A small contrastive image-text model, trained from scratch.
Model: 9.07M parameters, 64-pixel images, encoder arch gmlp, encoder norm layernorm, encoder patch size [8, 8], encoder layers 12, encoder width 256, text encoder width 192, text encoder layers 12, text encoder activation geglu.
Rows from block 7 of the image encoder of a small contrastive image-text model, named by matrix and row number. Rows with one number belong to one neuron. Each number is 128 + 24 x the weight over its row's rms, rounded and kept within 0 to 255. All counts start at 0. Numbers have three digits each.
After each neuron's rows are labels from the 100 images, of 14976, where the neuron reaches its largest size: "responds to" is what is common among them; "peak on" is the class under the peak. Only what is clearly more common there than usual is listed. The data: rendered landscapes of hills, water and sky. In brackets: how many of the 100.
# u: gMLP up (value half) (encoder.blocks.7.mixer.u.weight, 384x256), inputs 0-63
# v: gMLP up (gate half) (encoder.blocks.7.mixer.v.weight, 384x256), inputs 0-63
# out: gMLP down (encoder.blocks.7.mixer.out.weight, 256x384, transposed), outputs 0-63

u.165:121137152117091123130179103137121132121128154144178137131174156118097115124126117123086108121123146155153142099131139147108155114152124079102105154158175145120119136116151116077092197089135150
v.165:142102116174127128122152089102140144106130127130135170123137133130101144141125106125134132085149121108121154152097128107118116154128118121136166155112153139115139084113146134101086096107179112
out.165:123129081149151143119096126105132122157115126116164103136095128142130133139130163089158091149116124106127104176175124114135115149144175150146181155126126145112157122092155112135103130119119082
responds to: sunset (98); water (71); sun or moon in view (39)
peak on: water (37)

u.32:113157096114122182109133144161134142187119134184134079121154126116123134134182114090112154126127094178134128129122125118133129085146104126126124132100137124177142170128117125130136175088169119
v.32:148141121143135095121134119107119081143103140161132154110160129153122124148149126136112123147138124124145157105101092151102135112121165148161109174137141096129161094118139152149122137176134098
out.32:086156163096110130111102151118159096174125169123141136133155134136147154166129142150111106116095176152119090096133117101177173110108119104173154135133126129102118111137133162105095140134120127
responds to: overcast (99); clouds (96); snowy peaks (68)
peak on: snow (52)

u.23:117098129136114144070161122135123127161148137154096147155121153124109120156126129127123129124084114136116161117131110137104097106135110117188164156112114118130190110128115106165127137101148101
v.23:153131158120109091086181152115137139127115113119134128099122100130153136118151137136155140134103108127143136159079101148110089134093109113175144119130153165147156117174126073108152103119129132
out.23:098145151105107084107100126105126136117124151114143111125093135111132154147101146180114134098111120077107131157113129159153125144117097104112112143116121149123125157079114110165079088100151154
responds to: night (98); snowy peaks (33)
peak on: sky (75)

u.50:139124109106142188134105121124164137136137112150113149067119118113135149131092115098143146135120135167073112099142120093096093138119152126172162153128148122171148125130137134102133161089147109
v.50:153123130124127122123119080137126100112158084138129148115115107146116145125097126120147111130138101124151160146083114150115120178065145132120159117126126120154136094125166107115122126135145128
out.50:118081172129110099132133135152152121091153105157116122147153109150128128104089118139124142100117123140135133159124076112125078132125067130141131100150122112129107096112137117140118101140103125
responds to: night (98); snowy peaks (34)
peak on: sky (89)

u.328:131124131150128123142144136164139090139109112128136130122081128142124133136144142129075105134117130162144158134080113152136136153115139135135175170104129097186113061163097121119084134150161086
v.328:143135111140129122104125093101087090162102166109150158122166142155105113152150130144073111096116114143170149106116119163115137113162135089150113150126130101126146125152161158108124112165144093
out.328:170091113139137147128175128159090159135145103119083134120134066139149104159124126116159152130106131148098167126180113104120091134118125143168116120104114109124134119137114112164162134140110117
responds to: overcast (100); clouds (100); dark volcanic rock (81)
peak on: steep ground (36)

u.289:177126082114096119109166162115150093087115149138154140139124159086131122135125138117095126045115138192148119128091122115093157100132101107105153187132132164145120121142104075114116132133156158
v.289:094104136109107142100162106142121142154138160061149176081189106130161149120149141141143134092090119173137147125098085136169134127111136129175153147150146147117156145136151150114123179106173110
out.289:134102134137170168125155107135147128198154122164105126149178137169124125131139093121165140113139111118133149105127092121080131147090117133119108113120105094160116140126131180150121161129164130
responds to: overcast (57); snowy peaks (39)
peak on: steep ground (45)

u.124:114141121112144161099119071109126113101117111132165131118110131128097130175167127142117173085118102125115130134131108136123103141124132131122141152129152126145164182110154148108132155099156101
v.124:172145117149124099084120109109089087170103133123144146158146145162125093139162104140098123103117122127187176103117083155092124096153146095153110194121145103146139083117148139115136134179134109
out.124:154116152141150120119112126112115119110133110126135161155121107162119114096090109094180126112149115119134145130159096127144125135152100147111141098127095126102096078130125160173151116137101123
responds to: overcast (100); clouds (100); dark volcanic rock (98)
peak on: steep ground (49)

u.117:132108163139169130094150140123131160105090158177118163126116164102112147112127131108110121110146154111140139125145157107113079128147124126093120144158158160131126114122099114131121142139105143
v.117:176141137126118094098131113103132119149115143129166147144135104151137107157130111129112134097144101174140162107125106138119103070170142128124093160099135137160114111153139113150150148102102113
out.117:177126133167104120093150135119102112086117096127137116135130129162152103176105112114181176101136092136141169118076112113083098086154097103115087132117097121123132117120131117147160122124132101
responds to: overcast (56); snowy peaks (51)
peak on: snow (36); water (32)

u.33:098108115135150127065143092127110141135119146176129159110157143125095151111166105128109126099128151135121122146107147125104130119131110118122136179165153141134124146151116132094142152126142131
v.33:137105094145125124105148130111112132181079155136171151149104130166115122146141143130079110120117121132190158112133117141139147091125125133141093206123136142145124104127125170089115155179115086
out.33:099126144115130122158075123123167156149123156135128147117146127071114110133150164117167118097176145109067123159135153121131129143166117108112153127117126105096094131126096101123128106129147147
responds to: overcast (93); snowy peaks (62); purple alien crags (33)
peak on: snow (52); steep ground (35)

u.343:125128108145122144095173142141134112112135127143138136123187102092149102126150143135132127103091112130119125112057105107069146104086094118110151188142156139078167081167131096087119165152148150
v.343:180123142121134130119157124095142108151108113117161111112117131145106110078112098167114170125138107125195141149143129134108103164109139147157116156139154159134132098137105125124158134146141115
out.343:082153120164154134116095120126123118159148120136089143138140148153144130131106104121137147127099141173131130123148104126135141090157133160157122150092090117145093129103135174135088135109126130
responds to: night (100); clouds (99); dark volcanic rock (34)
peak on: sky (100)